A small contrastive audio-text model, trained from scratch: text encoder norm layernorm.
Rows from block 2 of the text encoder of a small contrastive audio-text model, named by matrix and row number. Rows with one number belong to one neuron. Each number is 200 + 30 x the weight over its row's rms, rounded and kept within 0 to 999. All counts start at 0.
After each neuron's rows are labels from the 100 texts, of 14848, where the neuron reaches its highest value: "fires on" is the input token at the peak. Only what is clearly more common there than usual is listed. The data: single English nouns, adjectives and verbs, spoken by a formant synthesiser in many voices. In brackets: how many of the 100.
# fc1: MLP up (text_encoder.blocks.2.mlp.fc1.weight, 576x192), inputs 0-191
# fc2: MLP down (text_encoder.blocks.2.mlp.fc2.weight, 192x576, transposed), outputs 0-191

fc1.341,243,262,223,168,227,201,248,151,194,156,133,158,176,224,211,202,210,160,214,197,195,140,163,172,264,198,206,234,183,199,240,229,148,224,207,229,153,260,179,178,197,170,201,182,180,194,195,135,229,191,249,195,176,202,215,205,227,210,208,217,204,232,196,219,148,173,226,237,169,169,189,181,216,213,180,187,132,219,225,206,193,187,268,179,188,191,209,205,144,224,205,199,216,270,185,216,209,195,178,163,211,193,214,168,169,196,189,206,191,168,188,189,169,190,219,209,212,222,234,203,211,187,224,211,214,208,165,237,238,150,199,197,200,206,134,124,187,187,227,227,207,172,148,215,195,224,206,242,229,222,194,192,203,171,184,208,238,229,180,193,154,208,213,235,241,186,204,180,247,221,224,226,213,223,164,205,154,164,248,224,136,173,242,161,305,214,172,152,210,197,202,220
fc2.341,163,181,180,214,183,201,179,184,163,184,263,167,207,194,250,234,202,198,188,178,191,209,190,161,163,229,207,160,188,218,223,170,259,171,216,209,175,191,158,213,223,189,234,260,192,186,202,228,132,185,152,212,207,182,143,237,198,215,182,202,156,152,218,206,261,203,216,191,216,201,194,220,176,175,240,203,233,236,231,194,129,135,142,223,237,215,179,180,208,137,236,223,193,172,256,210,200,198,242,212,224,279,152,237,239,195,211,192,198,195,208,190,212,202,192,196,192,213,228,151,194,230,217,226,185,225,182,224,143,247,208,246,170,194,220,207,162,169,238,211,193,154,171,181,229,159,196,201,216,185,262,246,233,206,194,199,172,178,197,204,250,163,209,238,216,219,185,201,159,225,192,172,259,209,241,202,204,225,133,168,215,180,140,236,200,186,196,229,179,206,127,180
fires on: "hid" (100)

fc1.521,194,182,180,186,231,183,231,194,173,199,212,189,239,176,222,168,229,186,189,192,156,206,203,122,203,202,208,205,201,213,202,216,227,276,277,237,178,202,259,141,182,195,249,233,179,141,239,206,208,212,205,150,210,226,211,260,195,267,211,216,250,174,229,181,199,221,138,206,240,217,210,243,229,189,184,195,201,186,211,187,184,262,223,197,123,209,227,165,200,183,239,177,211,191,171,267,170,190,215,158,219,202,178,254,203,178,176,216,199,223,246,178,181,247,174,259,192,207,246,173,184,201,224,192,188,227,182,208,197,229,210,216,132,212,203,172,192,212,225,194,220,210,229,212,217,164,165,200,165,194,266,233,232,190,184,210,200,232,199,154,177,151,207,196,211,201,241,196,170,200,178,193,181,211,229,205,222,222,225,192,140,180,169,208,211,196,170,173,101,224,266,232
fc2.521,203,195,177,204,198,171,239,244,222,232,232,212,206,181,225,234,257,171,183,204,207,244,221,190,228,157,214,205,217,215,169,212,193,208,221,226,203,160,191,199,200,242,205,222,270,191,211,215,191,133,172,131,186,234,159,202,172,218,166,256,211,176,263,243,224,165,193,169,258,181,185,222,200,175,203,255,261,140,253,155,199,224,186,215,197,178,230,225,199,141,219,174,163,137,208,204,151,215,210,180,161,207,183,224,196,210,242,180,193,244,199,212,202,152,191,169,212,240,220,252,152,216,221,196,239,231,218,219,163,254,179,192,180,220,251,191,175,198,216,208,189,163,212,224,211,176,200,102,144,209,188,230,226,196,201,208,201,200,223,245,204,137,180,191,185,211,133,224,192,221,160,192,190,210,209,223,133,212,176,209,208,145,180,190,184,171,203,167,176,238,211,193
fires on: "village" (100)

fc1.524,191,169,175,210,206,203,207,154,183,142,209,192,204,163,208,229,211,215,175,196,152,194,192,183,233,212,277,186,206,243,234,166,232,192,197,207,184,192,298,187,195,178,259,222,174,201,203,217,195,234,226,207,181,178,224,275,231,228,202,173,201,210,221,178,195,201,204,285,244,186,250,244,202,168,169,213,170,201,198,245,199,307,192,238,132,244,223,169,243,188,212,251,206,173,233,232,170,180,203,218,227,184,178,206,223,176,176,215,188,230,193,192,175,185,185,258,148,151,227,232,156,188,205,202,175,157,147,189,202,197,192,255,201,177,233,189,219,225,183,199,204,186,172,192,234,184,192,193,176,211,202,211,183,215,148,226,160,192,255,162,211,186,165,179,249,212,195,182,150,186,224,229,244,224,208,128,228,186,212,209,170,209,177,199,190,184,212,199,139,253,193,197
fc2.524,149,168,215,222,182,190,170,239,179,171,215,198,237,185,227,239,216,189,195,188,141,199,191,164,178,227,262,228,149,141,287,181,276,205,202,246,190,156,211,203,172,225,188,260,210,184,185,194,171,199,228,204,183,185,170,202,195,199,177,190,183,156,194,181,202,192,224,197,186,136,178,191,175,115,235,166,173,253,212,238,171,203,167,185,195,209,261,223,221,157,187,209,192,164,245,198,188,181,250,195,218,247,154,192,269,176,215,175,286,178,164,166,166,248,186,239,157,161,281,169,224,174,233,206,213,194,193,200,215,209,193,213,182,234,214,184,195,202,202,156,153,158,199,170,222,185,226,268,222,171,210,235,199,175,236,203,191,202,206,205,184,186,231,204,225,197,202,195,173,224,228,169,219,207,257,208,234,181,164,225,205,179,173,213,183,211,199,239,210,197,175,178
fires on: "red" (100)

fc1.480,179,226,217,210,194,212,200,185,126,226,222,175,183,203,216,207,221,162,211,194,181,173,189,117,233,193,189,173,247,221,187,192,232,254,269,196,162,201,202,125,223,175,225,221,144,141,229,194,204,205,196,194,206,203,234,236,212,260,194,214,185,183,193,210,202,165,175,196,207,211,205,217,225,213,191,205,211,183,242,190,193,198,208,207,162,248,226,172,194,163,277,203,197,221,241,293,213,182,207,153,224,198,139,180,206,155,164,181,206,203,244,203,159,231,176,280,209,233,203,194,168,211,195,193,187,202,180,185,194,191,220,268,143,173,199,219,210,228,238,232,228,177,190,190,184,196,152,191,176,219,244,257,210,200,197,187,181,229,165,149,219,181,208,234,207,216,210,197,188,196,205,203,200,204,208,141,197,225,183,201,141,170,155,203,193,221,204,173,89,250,246,224
fc2.480,208,221,195,232,159,197,228,210,197,280,185,197,201,163,226,254,226,174,189,201,242,215,212,211,218,157,178,188,217,219,141,190,195,219,211,207,168,217,149,196,217,195,196,206,247,199,174,195,199,132,162,161,162,224,174,194,200,216,151,248,171,169,256,294,209,115,217,215,219,200,197,242,188,211,210,274,237,151,260,168,213,216,220,233,191,182,167,247,158,188,213,227,188,178,186,215,165,215,217,174,174,187,151,203,233,222,239,179,184,254,219,187,210,170,206,194,214,251,215,229,169,240,214,182,275,213,227,238,158,196,180,164,204,194,181,176,180,231,197,199,205,182,199,232,194,184,208,112,167,201,166,183,244,165,230,177,158,206,201,226,173,144,189,203,207,190,172,216,210,211,174,242,235,202,163,194,153,183,193,199,192,155,169,195,207,151,192,166,212,246,187,197
fires on: "kitchen" (100)

fc1.168,237,203,191,150,252,184,235,201,197,152,153,136,187,260,215,246,234,197,152,187,173,165,234,190,221,190,197,201,190,209,271,156,182,205,200,209,205,207,202,186,219,213,212,204,173,193,200,155,169,233,234,170,240,198,188,218,175,219,210,207,183,230,244,169,232,243,159,200,245,135,225,245,181,239,200,169,167,190,224,223,232,213,214,236,138,226,225,154,190,176,210,212,215,213,206,220,133,182,227,200,248,205,203,228,205,178,185,230,198,121,208,178,174,178,164,240,202,201,176,203,169,214,218,225,133,199,120,204,198,214,260,224,199,201,186,195,171,120,198,206,194,191,219,154,229,161,201,184,203,200,212,214,208,157,172,261,245,168,232,205,196,195,187,242,196,172,237,131,168,231,207,231,195,190,218,209,179,170,166,200,202,242,197,206,283,194,209,170,201,199,198,156
fc2.168,204,224,220,193,193,262,189,221,163,236,221,207,212,217,259,222,174,189,207,184,250,174,206,165,198,140,196,182,278,215,140,182,172,161,218,167,186,237,168,188,250,179,170,216,151,177,172,211,179,201,128,220,186,223,146,193,173,206,165,271,199,213,190,214,205,193,212,226,164,172,169,166,206,196,167,221,267,188,219,172,230,191,184,206,170,223,130,224,181,190,200,233,194,163,208,165,239,186,191,168,158,196,203,168,206,168,216,224,179,257,177,226,163,189,239,192,169,259,159,166,210,220,223,230,237,210,208,205,204,185,149,156,154,248,205,229,228,223,221,199,207,175,210,210,217,233,199,174,244,210,224,189,251,201,215,213,198,245,174,249,216,234,173,191,181,206,126,225,234,249,211,212,214,188,188,185,145,209,171,187,207,151,224,146,141,206,226,212,172,192,168,154
fires on: "boy" (100)

fc1.353,186,221,186,246,201,207,221,157,198,272,165,177,117,230,202,157,201,219,164,226,231,176,260,209,193,228,154,211,215,182,153,238,149,217,188,194,155,203,160,188,222,168,191,207,167,208,191,207,176,210,243,249,252,185,279,213,195,225,192,187,221,196,163,228,152,208,220,209,224,256,184,216,174,303,216,138,191,188,178,181,230,144,237,246,181,198,190,182,163,198,201,171,204,255,184,219,184,196,185,207,202,175,227,188,192,172,182,222,155,197,248,219,183,215,170,214,217,237,146,199,230,230,185,160,184,197,191,201,229,186,277,208,216,175,152,248,201,170,205,220,224,239,158,210,119,184,209,191,209,244,214,167,190,197,202,222,230,214,175,199,189,191,169,208,190,206,241,187,187,219,186,232,217,188,137,186,146,190,223,210,193,260,200,219,236,165,223,207,216,197,227,223
fc2.353,176,215,247,218,178,206,221,198,213,180,215,189,220,199,240,212,246,156,201,158,157,162,179,161,242,157,184,201,179,126,202,207,224,193,214,241,230,181,192,212,218,240,185,177,242,153,199,187,221,187,140,187,184,225,177,158,161,211,244,242,169,193,260,178,156,209,196,202,189,202,133,144,223,214,168,215,205,218,241,188,207,169,152,232,194,196,182,197,217,231,227,153,172,187,202,194,256,198,222,162,171,214,238,149,251,192,204,208,225,183,158,211,172,173,199,205,234,210,179,187,184,130,237,268,187,176,193,181,224,224,183,172,186,205,224,144,156,200,188,178,205,155,215,165,184,212,224,198,188,217,240,251,157,182,235,239,247,168,238,205,200,202,217,187,158,187,165,203,234,246,216,193,159,206,208,251,223,227,171,279,244,132,225,184,211,249,157,214,222,214,191,217
fires on: "hid" (100)

fc1.401,170,224,214,230,173,185,200,201,144,227,208,194,213,175,230,193,235,150,216,167,158,186,202,128,230,203,207,170,232,195,205,165,236,228,267,222,181,210,195,123,183,207,217,228,169,147,214,201,212,204,214,180,191,201,224,248,179,241,178,230,187,164,185,218,183,191,144,207,196,214,172,214,219,198,178,170,210,181,247,169,212,211,183,189,142,232,206,156,211,171,238,202,192,221,225,254,207,192,193,158,234,252,125,185,231,152,159,191,176,216,218,205,157,254,190,270,176,221,226,200,177,225,205,196,204,211,187,190,192,191,206,271,144,198,181,205,192,231,236,206,230,161,219,173,184,213,152,206,191,219,254,251,227,192,201,193,196,191,173,114,208,193,227,197,177,217,200,217,183,201,206,198,198,210,213,161,229,203,184,213,148,178,148,197,195,208,207,147,125,251,292,239
fc2.401,225,248,221,200,143,232,237,185,197,248,201,196,176,163,172,250,198,162,181,225,255,216,200,208,228,161,175,191,211,204,170,221,163,211,203,233,162,211,126,193,211,191,201,192,236,192,209,172,235,190,156,161,148,221,167,195,222,220,182,238,183,181,264,286,176,106,247,206,214,222,185,220,194,212,217,264,207,143,207,188,209,202,223,210,209,160,185,253,171,183,215,205,194,209,182,214,188,202,208,173,176,187,173,196,186,195,256,221,183,205,196,176,212,151,206,149,257,244,212,232,175,238,204,209,251,194,220,239,152,205,181,151,203,201,165,146,208,201,184,233,222,187,152,258,216,198,238,152,167,227,179,187,207,173,227,169,194,191,190,246,179,153,179,225,232,192,176,180,248,210,168,262,238,179,139,201,144,193,244,188,227,181,195,203,230,183,191,193,230,216,175,202
fires on: "village" (100)

fc1.453,170,184,193,168,224,199,219,199,184,216,195,183,224,191,216,204,245,179,170,180,148,205,194,152,209,184,217,209,191,214,204,198,227,242,255,235,182,172,276,132,173,207,228,230,159,150,235,198,202,217,184,171,211,250,185,241,181,252,194,244,208,183,217,191,209,181,119,212,232,211,210,238,246,196,169,214,219,170,230,160,203,260,218,200,160,216,236,142,195,163,255,197,168,190,202,257,172,195,204,155,200,211,134,215,211,167,185,219,199,222,254,170,166,214,164,264,199,228,222,194,161,201,233,198,172,200,207,196,191,222,213,209,156,222,199,155,209,180,246,198,218,199,238,214,221,173,189,184,160,206,227,232,214,181,177,210,196,218,200,164,200,168,247,211,184,217,218,226,184,222,200,176,176,194,221,209,227,248,213,200,132,171,154,209,194,243,168,162,114,255,292,202
fc2.453,216,207,198,202,191,194,251,207,217,231,197,177,200,185,199,244,237,172,162,222,230,240,210,197,256,145,190,190,173,203,183,228,171,217,214,242,182,162,178,211,214,226,218,200,259,199,192,189,205,147,162,133,192,245,163,209,202,225,193,256,197,198,279,235,191,146,215,195,265,201,183,246,189,203,208,247,209,125,240,166,202,214,206,254,201,176,207,232,205,179,225,181,152,175,168,212,157,202,208,181,156,198,203,218,203,206,249,215,186,225,205,200,218,133,179,168,239,244,209,261,146,210,219,220,242,194,201,211,157,256,199,165,179,216,212,167,182,200,202,215,217,172,185,236,202,165,225,122,141,224,196,230,186,167,194,211,217,195,221,258,183,125,151,221,197,176,168,182,198,242,151,222,196,196,194,232,123,213,210,211,213,163,200,205,239,189,171,176,205,232,189,194
fires on: "village" (100)

fc1.116,167,202,183,231,186,239,159,149,162,236,192,215,149,216,199,162,218,206,221,166,203,183,274,190,207,225,200,203,259,226,172,198,219,226,225,231,191,205,234,196,181,189,238,250,180,162,261,215,232,260,252,244,167,170,271,232,215,223,199,150,188,162,204,223,183,241,182,219,209,197,210,224,170,239,147,168,157,178,160,247,249,238,188,185,191,186,231,181,184,175,225,201,195,211,237,235,219,178,213,192,201,171,209,168,193,185,155,220,179,226,223,191,190,193,216,188,215,156,234,150,212,179,156,183,178,201,166,180,189,192,215,249,145,147,161,231,182,197,188,191,251,223,192,238,155,198,132,208,204,229,235,202,194,206,177,176,200,222,231,181,216,192,189,158,162,235,232,219,172,153,191,200,184,265,179,130,238,230,224,195,193,228,175,204,197,230,213,185,142,229,254,251
fc2.116,224,186,156,244,213,192,129,183,200,161,182,227,206,167,164,208,182,248,216,182,173,159,166,187,169,208,176,268,123,219,237,178,220,226,183,215,218,216,219,201,173,179,202,233,206,185,143,209,162,220,164,189,141,227,210,171,210,214,169,171,169,226,205,178,230,189,270,196,224,194,194,240,169,195,248,230,171,257,165,216,158,212,223,241,197,203,151,216,184,176,194,260,207,225,175,215,174,202,257,186,224,244,204,231,196,210,211,203,165,172,189,112,206,203,196,219,180,180,254,158,223,184,195,220,195,227,196,245,175,194,254,186,217,169,188,194,211,196,212,239,215,238,146,209,231,186,215,174,233,170,184,224,215,178,194,167,148,202,226,205,150,170,212,212,218,157,257,169,150,226,156,256,237,175,198,233,203,201,237,158,245,217,230,236,234,230,191,232,215,177,155,207
fires on: "red" (100)

fc1.141,191,231,179,207,245,210,188,157,121,193,203,195,150,202,229,169,181,227,233,172,199,207,213,135,259,168,217,191,214,204,176,214,187,268,274,190,182,201,258,121,218,147,219,216,117,134,213,211,178,280,195,216,205,180,195,231,191,279,209,205,218,211,203,171,181,225,213,242,199,178,210,160,231,179,145,172,204,192,173,204,212,231,181,191,180,214,240,196,207,185,264,201,193,194,263,270,212,135,199,154,180,195,216,144,200,194,209,252,208,204,205,235,174,262,223,230,173,176,182,230,218,171,199,207,216,220,192,182,201,196,185,185,137,192,178,229,169,244,219,226,275,226,199,194,199,192,196,192,203,236,268,192,187,203,200,220,207,245,194,198,197,206,214,181,214,202,187,210,163,221,203,219,215,219,210,185,163,186,179,194,179,210,225,201,195,239,233,176,162,196,193,223
fc2.141,232,172,193,273,165,183,173,241,212,214,176,273,232,175,187,226,193,217,276,192,202,184,214,229,227,169,193,195,179,211,149,174,203,205,213,143,272,199,223,185,195,205,159,170,243,206,220,237,194,153,170,187,193,214,229,151,174,201,197,188,149,218,195,252,246,209,158,154,192,186,177,215,227,217,195,258,243,215,211,180,208,227,204,202,227,169,191,219,140,213,188,225,171,212,201,196,214,229,193,202,234,164,201,166,179,233,185,125,191,223,184,177,228,207,226,182,176,150,243,209,215,209,161,202,232,272,290,212,187,164,197,187,211,182,197,246,184,223,243,188,183,235,244,201,160,245,192,155,201,160,135,170,215,203,220,131,134,207,206,174,187,224,233,159,122,206,217,241,227,196,190,199,177,190,213,217,213,202,180,210,179,175,190,198,168,200,201,194,213,219,234,205
fires on: "kitchen" (100)

fc1.240,179,212,223,226,194,190,177,201,154,220,228,164,217,178,210,203,242,160,212,178,185,189,203,114,240,204,211,185,232,195,200,183,239,258,278,231,188,207,221,123,195,207,226,228,147,126,223,198,226,217,202,165,206,197,197,252,177,247,199,240,184,171,213,205,201,182,161,211,180,215,195,209,248,210,158,171,207,208,231,185,195,208,192,203,147,217,231,159,202,180,227,218,189,216,238,253,217,203,198,168,231,216,120,180,228,164,155,193,203,222,243,200,168,241,210,245,169,212,233,207,156,208,222,187,192,200,175,189,192,203,223,269,163,198,195,202,175,233,225,214,219,182,227,182,186,218,151,197,194,217,232,238,212,181,206,172,192,240,196,147,195,193,234,215,172,226,211,212,173,212,210,203,185,199,228,170,224,225,168,193,148,163,143,199,192,228,187,147,108,255,289,233
fc2.240,226,235,212,217,142,219,251,210,199,254,186,203,175,169,172,237,212,155,182,202,235,215,218,222,221,166,164,195,215,205,181,207,161,208,193,252,177,213,128,201,203,212,202,212,248,190,217,175,230,174,157,156,172,234,198,188,236,225,194,247,154,190,265,285,178,122,239,215,219,219,175,225,192,240,200,243,207,130,225,169,235,214,234,220,183,166,157,235,176,185,223,191,184,214,174,211,176,207,192,175,173,187,184,200,194,189,255,213,168,217,195,169,216,162,200,155,260,263,227,224,169,230,195,225,252,194,216,256,162,217,192,151,192,202,178,148,215,192,193,229,219,188,167,246,202,194,219,135,162,217,181,198,205,174,213,183,191,189,202,230,178,153,181,215,212,197,187,191,249,207,156,253,218,164,144,181,144,182,246,197,234,188,189,189,230,193,202,212,213,259,188,226
fires on: "village" (100)

fc1.98,190,226,207,196,233,212,190,159,133,201,200,209,159,203,221,128,202,216,208,192,200,207,225,143,209,178,207,190,255,219,191,240,218,235,276,196,188,238,213,133,220,184,236,216,141,124,246,191,208,238,221,207,205,190,262,253,207,264,184,179,232,183,189,159,175,225,193,216,181,216,197,184,213,188,170,145,205,178,216,227,198,199,174,188,190,209,224,175,212,206,304,172,239,225,236,285,213,166,201,153,215,197,184,170,200,192,179,214,207,181,230,237,175,261,189,234,198,197,173,191,206,211,191,196,190,228,193,158,208,192,192,244,125,173,174,261,211,248,221,246,262,200,236,191,194,211,170,216,161,219,264,231,194,205,206,216,200,223,189,161,228,201,236,194,203,219,183,194,162,178,203,197,209,222,195,152,182,222,178,172,161,191,181,177,184,239,224,195,158,199,244,228
fc2.98,225,186,180,227,170,216,193,238,213,269,169,240,195,186,218,223,197,208,232,196,257,195,235,223,185,204,169,200,238,224,136,176,205,219,197,162,207,217,164,196,179,201,162,175,237,205,207,230,201,153,201,219,183,213,210,151,187,197,145,195,164,178,168,280,228,184,199,180,190,211,185,218,174,198,226,240,247,194,239,163,230,194,239,196,210,173,170,256,164,188,200,241,176,196,223,212,155,236,189,177,217,196,137,196,202,245,230,136,176,257,209,164,234,237,237,160,199,224,219,202,217,256,137,161,256,240,247,210,180,165,204,185,233,207,161,245,207,244,197,198,185,197,228,261,178,231,184,160,209,167,136,187,277,191,246,147,136,217,154,204,176,211,229,157,153,180,204,214,195,162,192,206,234,205,196,184,181,205,187,172,196,191,195,215,188,145,201,193,223,198,207,187
fires on: "kitchen" (100)

fc1.44,237,249,225,162,227,181,243,137,192,177,152,151,177,236,194,215,203,173,208,211,200,130,175,186,249,211,204,257,190,184,218,228,159,229,204,225,156,245,190,186,194,178,202,185,179,175,196,133,256,214,236,198,191,207,207,193,220,208,204,218,214,239,187,186,157,163,199,250,174,173,197,170,227,187,182,182,120,215,208,181,213,195,268,161,190,193,213,207,140,245,213,197,216,261,171,213,204,201,189,185,219,184,234,165,215,177,203,199,203,170,183,199,167,189,201,200,197,217,221,189,212,159,268,200,198,203,166,225,242,145,200,178,212,215,145,122,169,194,209,247,220,177,154,225,195,225,219,220,238,217,193,192,209,152,191,193,231,242,180,206,178,224,211,239,243,177,222,177,236,220,232,227,207,226,153,221,163,157,246,201,145,206,242,170,300,215,155,173,194,196,211,203
fc2.44,158,171,167,218,191,188,185,193,171,190,257,170,210,183,233,225,200,195,193,176,175,213,188,157,155,229,210,170,189,216,225,180,256,183,244,209,190,175,162,209,229,206,236,239,210,178,197,232,118,187,159,233,204,175,158,264,214,218,183,192,154,148,210,210,256,230,225,179,194,197,187,211,155,180,243,210,222,230,223,210,139,146,142,224,239,215,182,182,223,154,220,227,176,183,257,215,176,217,231,216,210,290,165,245,221,188,204,173,193,191,205,188,226,202,203,190,184,210,209,142,208,213,203,216,193,230,184,224,151,246,215,254,153,182,233,215,160,157,247,199,193,170,182,180,225,152,184,197,214,180,258,248,221,218,204,200,166,171,194,192,254,155,203,212,218,231,193,209,130,229,182,180,236,203,256,189,209,228,134,166,220,193,153,233,174,194,199,221,175,209,160,202
fires on: "hid" (100)

fc1.258,171,200,167,210,192,201,164,141,139,185,211,208,181,196,240,197,205,174,195,193,149,196,233,147,200,182,228,218,237,217,218,177,217,230,243,206,174,234,249,177,209,204,255,254,173,148,208,218,185,249,211,176,213,206,230,265,198,263,163,205,214,171,209,183,175,219,148,234,223,207,195,204,209,151,134,188,205,173,220,251,172,258,192,197,120,245,206,191,213,208,249,183,253,182,208,238,189,164,235,161,218,182,196,184,214,176,174,235,186,205,167,214,143,266,172,268,147,177,199,125,199,199,211,227,178,218,188,185,215,204,205,235,149,164,193,195,204,237,231,156,229,196,232,158,198,178,177,187,201,246,263,219,172,212,183,233,159,234,229,167,200,197,208,165,206,218,167,179,179,188,193,217,199,229,203,190,204,164,205,182,183,204,171,169,187,226,233,218,140,217,228,243
fc2.258,182,223,160,233,158,256,152,270,226,201,256,232,206,163,216,217,215,216,212,166,219,197,239,223,142,196,254,203,248,192,193,186,248,198,233,196,219,221,210,197,194,155,201,202,211,197,221,250,179,204,167,227,139,211,212,172,182,202,150,169,208,120,193,238,248,183,181,192,208,159,171,232,160,174,164,257,242,212,173,236,217,231,182,195,206,162,196,201,171,165,205,241,183,152,259,192,218,192,247,187,206,176,169,198,230,240,191,196,197,268,150,185,225,262,204,162,181,188,218,184,250,196,202,167,183,218,246,241,203,177,173,219,210,214,204,209,180,223,216,171,190,201,202,233,244,182,170,190,163,202,165,174,230,230,215,149,132,202,231,191,216,206,243,175,201,262,187,189,202,189,180,188,166,189,169,161,239,235,175,157,178,200,184,160,139,178,242,229,187,222,197,183
fires on: "kitchen" (100)

fc1.11,214,247,192,239,209,158,184,131,152,185,219,183,198,221,223,191,233,161,236,141,147,169,222,148,228,226,207,192,233,201,213,162,206,218,238,203,227,231,231,186,215,203,240,222,180,154,238,191,209,196,222,187,216,214,248,269,189,240,222,206,165,197,201,170,213,241,165,187,171,171,178,167,204,218,168,187,184,187,230,215,220,204,202,194,141,236,208,131,180,196,222,187,245,231,198,252,202,197,221,182,261,192,190,168,172,183,121,221,169,165,179,213,142,201,196,255,167,189,222,135,183,214,205,210,162,236,152,204,183,176,199,253,180,130,199,190,193,183,235,189,224,186,226,154,176,231,140,199,190,220,233,238,215,197,139,209,199,201,220,134,218,212,237,179,181,208,200,182,214,207,227,243,190,227,206,193,190,168,183,185,189,194,202,148,219,219,231,183,177,248,269,254
fc2.11,196,199,206,137,244,184,181,239,266,164,148,177,220,222,204,166,210,199,198,188,217,197,173,220,199,228,216,230,210,142,262,251,177,213,207,256,199,209,203,212,201,177,168,133,201,210,176,181,240,172,215,211,210,223,192,146,201,188,210,186,260,214,171,134,165,210,218,214,195,212,175,150,199,194,184,171,146,236,211,196,196,177,254,191,228,160,245,198,199,261,168,149,196,209,182,154,154,232,153,228,203,183,224,192,238,246,197,181,223,222,174,188,215,232,238,177,224,231,171,219,227,142,191,170,175,185,205,168,295,173,229,211,225,198,180,167,216,227,155,183,200,225,209,231,235,211,192,217,171,211,167,172,152,173,226,187,192,180,176,185,148,257,253,210,210,170,219,170,197,190,207,184,157,216,227,274,188,231,239,223,178,191,249,189,205,228,166,160,199,160,210,190
fires on: "hid" (100)

fc1.130,232,196,171,192,200,150,215,108,175,183,185,219,224,226,193,219,190,201,226,211,215,186,198,211,228,212,180,206,183,238,221,176,163,228,184,173,250,232,222,204,197,182,231,191,186,206,207,193,179,202,187,192,234,243,221,222,156,217,215,139,164,214,200,172,228,237,174,204,211,161,191,246,192,228,202,194,205,222,209,231,232,218,238,234,190,244,191,140,122,255,221,243,266,243,167,204,168,195,201,202,247,183,198,230,181,187,158,203,154,113,189,173,194,206,181,205,151,183,196,165,169,238,146,220,156,213,179,190,209,180,207,205,200,117,152,174,237,165,239,185,221,250,212,173,212,208,172,197,178,238,206,190,189,188,158,192,174,199,252,116,190,213,209,201,187,185,245,136,207,213,188,262,151,168,187,229,186,181,232,151,207,206,209,197,283,212,194,210,193,197,204,225
fc2.130,235,180,196,237,176,184,185,223,216,232,178,248,248,149,181,228,177,229,224,227,190,180,184,204,193,201,178,196,144,245,194,140,179,179,145,122,209,211,217,220,188,229,160,245,196,255,194,237,156,178,187,167,179,201,168,179,219,176,195,201,171,191,173,240,228,177,191,202,193,217,193,243,205,176,232,242,234,212,215,196,180,234,205,197,191,236,171,244,193,200,181,264,232,207,170,177,198,143,250,213,221,227,199,209,163,223,212,163,199,212,222,169,205,210,178,207,124,197,254,194,157,251,169,216,246,257,225,177,125,197,217,162,258,203,191,263,229,238,261,235,151,229,194,210,197,209,228,209,209,179,122,204,195,215,171,175,131,191,219,185,198,177,198,176,163,158,204,210,215,179,192,213,222,157,207,195,222,159,200,123,225,168,194,214,191,210,190,227,237,213,187,213
fires on: "jumped" (100)

fc1.459,189,210,189,212,197,185,219,202,155,227,242,180,198,196,227,199,228,164,176,169,163,182,192,138,209,229,225,185,216,200,208,166,244,243,253,229,211,195,231,150,178,209,246,232,170,143,226,212,203,184,208,173,209,225,234,249,198,232,171,228,206,177,206,217,216,186,158,179,204,210,197,231,218,200,199,205,226,192,241,192,211,230,197,213,155,256,208,140,179,171,246,231,209,229,211,266,195,194,224,164,237,188,148,206,207,169,147,175,184,211,241,190,169,222,176,261,188,223,224,195,152,239,207,179,163,215,189,198,167,200,223,258,162,172,196,191,220,195,246,196,204,197,204,186,185,179,156,204,184,226,228,214,228,210,172,183,182,217,190,85,207,178,227,238,182,210,238,213,184,216,189,192,198,186,178,181,226,214,195,197,164,174,146,200,192,198,197,152,76,257,285,241
fc2.459,221,255,243,211,157,205,245,172,162,243,192,175,173,166,190,264,213,154,170,229,203,215,179,196,213,196,208,210,194,182,202,205,193,226,183,251,154,216,122,177,196,214,223,215,233,180,183,166,224,169,199,150,145,216,179,219,247,240,193,251,180,191,270,291,174,127,247,221,220,189,191,210,181,196,207,242,176,159,213,197,209,212,224,196,173,198,193,233,179,194,212,185,214,195,185,234,196,191,232,163,164,211,171,207,194,174,236,227,208,188,187,164,178,142,199,196,245,207,235,210,152,200,240,207,252,179,203,256,165,225,163,164,202,191,200,132,197,177,179,215,215,157,149,230,203,191,235,176,179,227,216,212,217,162,209,196,234,205,214,239,180,147,169,229,251,187,174,195,245,213,180,268,251,213,154,188,165,151,208,224,213,178,180,186,220,177,194,214,237,255,178,201
fires on: "village" (100)